{"model": "image classifier", "targets": ["its colour"], "arch": "vit", "norm_position": "pre", "hidden_act": "silu", "patch_size": [4, 4], "conv_stem": false, "loss": "cross_entropy", "beta1": 0.9, "beta2": 0.999, "eps": 1e-06}
Rows from block 2 of a small image classifier, named by matrix and row number. Rows with one number belong to one neuron. Each number is 128 + 24 x the weight over its row's rms, rounded and kept within 0 to 255. All counts start at 0. Numbers have three digits each.
Before each neuron's rows are labels from the 100 images, of 14848, where the neuron reaches its highest value: "top examples" is what is common among them. Only what is clearly more common there than usual is listed. The data: rendered scenes of toy objects such as cars, trees, mugs and chairs. In brackets: how many of the 100.
# fc1: MLP up (model.blocks.2.mlp.fc1.weight, 1024x256), inputs 172-255
# fc2: MLP down (model.blocks.2.mlp.fc2.weight, 256x1024, transposed), outputs 172-255

top examples: purple object (49); blue object (44); its colour: purple (25)
fc1.175:129137114133147133093124093096171135154140180111111109136131134125112103122129178138102107140136172115109137134118131122182150117111100126131137146149158124128115127142132138136164191119116136120121154114125159092140149128122120083106154136132131134138
fc2.175:136106137126117110140130149163055149129135114108124138115107140167111157119126092168118134113158102138099122103122147121090131106120142127126138135123078103121139146128154096116099118119138122131124099189124120162165116132130121179176120111122162121135

top examples: green object (70); count: three (63); light from behind the camera (51); its colour: green (39)
fc1.239:121170142119114137098132121127152134140133131131127109105156133147125099124138078163081107093141136136084099110140111115127117120086144100119102143112151163147125110137168130123163104124105119115111165066132120118114152099150106169143105141131143137137
fc2.239:164109148136138090136184077120119132116140151114098163131087142139144134109119158137111131199109128100129148142097149118152157104127112175160127105154103061122138134139133143101118139128166105120138132146156143138149106147103136140125113104158126134166

top examples: blue object (38); its colour: blue (29)
fc1.578:178159125153081133119139129125122145079120124111114097166142129130121120153130083164145136137105151120151136114106095109136124056120130147118171111125141159130136159131147141130187134159149087128152149098180109148144139110085153112126124116112133133093
fc2.578:117117113143144130133119164137138133157068124136036129131167084141186132130092133108114106131132107115086153167181111134152142149131108133123130159120107116096166125069115125147142138188114174157123130202103147135138077164161159172146092101087098152147

top examples: green object (94); count: three (67); its colour: green (66); light from behind the scene (54)
fc1.284:129128107096097177102144116131152130112165101121128137099119142139140139125118139179105141151133124138123124103142096098122156125116138139101103153115128111148122140103146136154109101125120140107070155103143180146146153130153094124126095139126098170109
fc2.284:135127121118151127093166119137142141168109151153119110116111183137124105126124082144090094123099178120084140124116152163130089117112120153108102124152112088134120148153152120121147144090125115123138117149161145053120129098115068114127151131105167150140

top examples: teal object (41)
fc1.367:184102127093175109116093153121136138155114121118116148144122141140151162095100122176105125105117120131128173157083123106153118144074120059163124087129122148120175127132150133102094128123126108107123153122122142083096131085156125107151100151111174148130
fc2.367:143148096133066118166117096117119133112148097124090146093159167137150153133163098119150134164130129156142105126074128114097172118171161168131115139107119138102110097141121096120146114122113143154092167147100124160107126108103145119121120116147094121132

top examples: count: three (68); yellow object (45)
fc1.126:138141117089130122148168143136122113118142199112153134108108102146111169114096106120070114117130172134125123158186149121104106166108137139110124121101140066151134123136161123123107154100099112138129118169097145114086137118168127107116131151095120131111
fc2.126:153147132125135131146112098147105116098101157167170131105145106129125127123099119173176118154181139147149140094144107145104141099172159137110123096135109086138129169124123125103112123115105149151165117100101149154195095135146095123130152171124126185150

top examples: green object (63); its colour: green (40)
fc1.362:109096117097127137151092122127110142105176133130162113122124112095142112122164126111090117141162115147127098116164100140123153138132167106122120121136147146120113148119126092130157115120074133136102135121122127157144141128138107091172109077144117150150
fc2.362:126169139115115133133144084162097151132105115094125105083135143175124109177178127137104149096110163130115121117137146103069141120111144124102164129133133113115170148110124123117164107108101141143131151111141142106145131128145104114166087097113122153092

top examples: count: three (61)
fc1.90:113096143095169129074134088126131131127141160161116138134122104103165131120107140121139129096130128102137127146169083118111105101157129153090090168145117102162096122128090106099178139130164159128130102122152132141165112099150117163169159124152145125141
fc2.90:145105088140125120122133075137170149124134165103170150125101123122128167177135110135159131164140156094150155135124119149122121144123107125115122092125102111133128138133141115138158166132119116144172059152160122088126149150098163154132131141132138147119

top examples: teal object (34)
fc1.218:183111127131100133141119097116142099126139116106114122119143178131162173136115130169092154125142121158129105115152122105118133131145144154096114129130116136142125148142099121147111130136057139131112154158141131153154166122128107147118109098139163142163
fc2.218:149129161102098139151129145163072132127114106141112127098158134134098089165172132134154152081126109112125144101173147108115143096108105090101145136142114126141151101152137122130124070128134129147111114110098174105183095139143135117159096117096149161131

top examples: count: three (72)
fc1.26:126142141092180138142115107131155136160147115147125140112141154133144109115108112171121162136093158129097138161142078138187127171107109098129111131091224112107136098124134110135164165154118123116108145100134124091053163093152099112126136164098129149150
fc2.26:126123138104145130141143112108134153121173151130110118082117148135132125168147136148107058148074185140157114092095146132122178133121132118121082089161113148137134106113134133095159101054125123138142152114128111141092109139108152091158098180128107164138

top examples: purple object (47); its colour: purple (35)
fc1.766:159170160104122126128119172135153131146112103135118149120133125104145100156114130135087117125145148097125099128152147129150096100116159122092104123146188097144095114147115157136153154096097100141137130176127150134128137144136098140112124146098098145127
fc2.766:113117107124134175127146107100163145122131134137115102151128132124120085114131158121119140127154139142105146159145113125161144141125088109154124130120146163128103121120130147158132110133092114141142125076077131079168092159127141115132159109092117159171

top examples: count: three (62); tree (28)
fc1.671:114161120138116160097148132124118109136141180167112185094108136143136139117169116123110103152122145138142129111124155118106145084104112139097095132111136055150102156103116113112139160077152162129146116109160123085084138127158110110096128157095120131125
fc2.671:153110115098139097154126141128089127107182123137148097166127066134123131105103103106147157146146163137095117157088145138144080135152129110160174121122105184110158130147124115154122145123146091157144106131106117149162117144112146137136154086120143136130

top examples: teal object (40)
fc1.527:138123108130110138116112164128092069102158111122097094146145148154117163063123108128121132139114099167130130157115127090125145142124124137099109113138113152099129141095131138123115115144081125167066151128130142125126144132123119155126128123174119126124
fc2.527:125102175125142126152115077114171158123123113096106163125116068133161119156140126173127130094127119123126125107145098129099164146179149118173147160110188132136136121145112104155152155170132139088150122107127099139118166100149122110136117138145089078119

top examples: light from behind the scene (66)
fc1.384:117127120126105081163117146132118112129185176139115120157166065120149114135062121130130139104142181123109137170105137139162107128092086123118124129141161148177160124128073140127152128184095067153137111141128152105140161111149121117129116148135148135124
fc2.384:094141169141130103077140131129153175132144142113133113118155132157073068160097133107088125119145144134115094111147135143134113138115108075121120125116131100131107108146127133116128098108133127103146141134076143064156132126130111107125127149131167160099

top examples: its colour: yellow (26)
fc1.247:125102160144092134108126120110158125112203147160096160101120115094145095116144099128138081162121132137142122127093155145147163151125118116093112121154203158187083118142136114096148135142109138120136096085095127110127150143131105148079100191132116132102
fc2.247:100151139119107131134142140156101145140149105111138091117124085153131118153110080117100142149137131126107117120137131129079085126139167103144157127098110142084143156135142109127134094102129136116171165184170122138142146116106126113125110089154114172101

top examples: teal object (37)
fc1.130:169161123120102118124112163147088118132157095134158148115122162113162136154078096135131143130089107124158140092118107118107108139117188087130151106123169120118151125135106086078130114135109151142150131142151112108110151116134098138133132143117096139126
fc2.130:151135091142090134110141121138143089113093114099119152134136129143159127135139114132176146132082124127145156097117150082094119153165138145138150137149127125165160096153118174091089144108150126117139119110102099113104137105119122148093138151128124127115

top examples: blue object (61); its colour: blue (31)
fc1.574:110133158104147123160104131116159113126154179175136100154158137106120093081139146111114061139139153105133140127122106120151138138139104107136112123144104079099131171129144113162135126091067127117106138096130137113110140103155129112114147138154144141125
fc2.574:096114116106134120153130167080098126121121130082101137136124134170143157175132140158138162119119083170171164083159153091058139107132133091143175140122123101125177146177154134103099138131172112133150106148098097160173120109137140156169104128120099143094

top examples: purple object (36)
fc1.606:109108115125117109115160125098108099159177142126113137128128148093180149110107133156117136165146116132123142116101121148123127127092138130141126100122137087126143147128106087088133157173143116144145121160178116121088156098128117124113154140164137133166
fc2.606:103163139123132142160140136158157119142104127133160140101122135121103116156144125142142129088112143132162128147112147146147124141100128110087114143119116119175167076115133185139129102134115124101106129084111108119167115142114132147135098114111146095113

top examples: candle (36)
fc1.54:148110167084135091125124128142125130132124163140175097147098121125141134118136156206120081113196094130140125114150130130142101107146138095148153125151151101096144158177120130144108151123148112127160123145187117127144135109109108119141129163095162150114
fc2.54:103104102121140102113140154089100110144130148110119049170102107109092089100125113112125123132166149118072105121149182169148109122124114075140135081157111120138158192121131147166164121153115123156136117131130119094130141136140112128144115123138149143131

top examples: count: three (76)
fc1.533:118098153074167133142183096123118111101157145126163133142120072134148154117090134135139145179141101157126135117143115148143137105153175129138118095137124130144151092108127105145126117128121097154136143088116167165102130170113127101116102167105120167172
fc2.533:094107108134110134148086166122129114128114105116089151162123131117140123137169119117108166112116089082157137137093150113121128138114174113117094120144117139087069167154124138071095158133173142126134114158142110155089138090141148150098117162162122086137

top examples: count: three (72); blue object (55)
fc1.715:138139104122136160119117149089143092134144117119108143125150129151110156099113156129100116122117121130137083151156103080126104157101091155104123140111149114117120118141138156137087169111103100167106115162118110148099155142151114113140150102141126141147
fc2.715:076115128151133119141133106119143178140124120108096130097126134165112091131161093145120123119129144146121118094129139132125161107093154108162082119118099123119152130130161123080150108126126119125139169149147119079146107092094135136191117130133083142154

top examples: white object (41); its colour: white (27)
fc1.630:110127130099168148129189125145132119141116148112124168143120110156164148129148150131100131152107134105136175144184147127162155123132114102152139146119152128080113113147149152172116155096105123135122156147161165132117153107145099138130116123080083156138
fc2.630:114118093121111149177107136126093150134133104159131121131146106144139084127071117109130149117118102136104130114109114153077169150127108089152102147134116125146121124138119180114121117148136116142103138139131099132131144175130153132145117141175083092110

top examples: white object (41); its colour: white (33)
fc1.245:114148133093111118146114153146086103159176106120178141110163149107155147180093119132148133141093092148098126169149094111110146126131130063085144166084109148106133155137129088109157113120080133139114136162112110162108140117160116123159102100121122168145
fc2.245:176107123119119152094141112133165123117143115101125148124133135110173128106159152097162139132146120147121157106112127144075135140167140120154189168111165132163137115131116075150158160125145156132147107104105119140119125113145135116111146128103110124132

top examples: white object (35); house (29)
fc1.519:155108100116121125141168165106123087114118131139160126165091090131194128101138149137115162163165114103101147115132174126134144111154152128140148127147138126137107156160112104109146179107117125129140136147118139117120151125179119121131121096132134147150
fc2.519:129090109169107102177103097113147161103121115126100124104155070120141130157140140098150151115121159126138114142103108112104160134132126210123102187131115115134145163122119113180122125142131131109102148111103133134112142136170130116085124138114154126116

top examples: teal object (34)
fc1.557:170115190105133136147100156150110133126160108146124175108126097114146129168111156122142109126119104149161126085147112137141168089132123075081118110174138102134127152120112114125148127093120094187159125138113121120139150151125107110164118185096116137161
fc2.557:079106133151121105106130097159120137130160127179147140129118098126155130136102097118125151183146148190101146146098128132077101119125154113189142144113140167125070141090122109138111146102139105126144112115115095152105129126108140101142137129135098167106

top examples: teal object (37); its colour: teal (29)
fc1.44:195186131154148132124101103153113124150087109097110133138149123167107157113143133173076164105121107150145088117139107087146083129094158146113106132146114118101152097114112146160072132126118128148078183141188143138108142082116111168145132126134127154127
fc2.44:126118145104116123155093183194093104109145085171134081129145147138129104150124124115144147157137132150117125118109153120094099158161115099119120133161131156113129145112129142127153104090073112163142116142132127144133172125164117117113116114141140142125

top examples: purple object (52); its colour: purple (29)
fc1.151:149091146160132097099111167130140100161130111125108152133150133116197112123129149142122159128142133136153109111149160112160123148120142095114113096169125128157092132152102148106109142128107075124134147140113134152128148141109119170129124153101105146171
fc2.151:102176080121136125139129107112127168116128124155106105128123104114098110156122133066155125109116103118091133167134090133108148149123117138136128180101134113116159143127150146162169100146140160113121111139082168110118132141127139115140139122160147105120

top examples: white object (34)
fc1.644:103106146125078084094139131089106158153198165107131129127100126155113109137110131152141154131163139140135171151128132108128135114134124145106062105125130145117161115140136149139113114146148106125139110100140139185137140112138146124141126124131145155108
fc2.644:112159146128166151119100155151103164140124133149140139124118122166186150127113158136073126156146149112111122129155109112113126137151098126120117151116157127159143119110125106111143123120141196140092174139100144130091091142149151164072100113081102106107

top examples: purple object (39); red object (35)
fc1.203:127179100110146101137159135122129133161100121137142138105136122096145138175106107175114127121108184114109155091164133142134094091137194119141107111130136089135112161145130137148104152119121152116167172173152179125134163099136085128135143128094124163193
fc2.203:175099133134119107153111124149129144102120131099081146115097158148143143105139122141135122120098085167142100112107127095119146116134132161113128143160108129121139132186134091071072147158141121145133109170147055171121126128129110149092127121131133147142

top examples: count: three (60)
fc1.183:095135167054133123154129120161137113133142137173160107143149126147102107135167147156150111091152123147125122105150092121147157113156115089138161186103133117154117156113144104164147126133122095170161126123149133149151139138158116091132140144101152163143
fc2.183:150119087142169121147100128105132118133100170105091110178175140106118142132152120109112142097127114151159143134129126126141102123122113112131090105117104156110148112171146161088080160110124114152086120128095123105092095142144149147138153146101166110106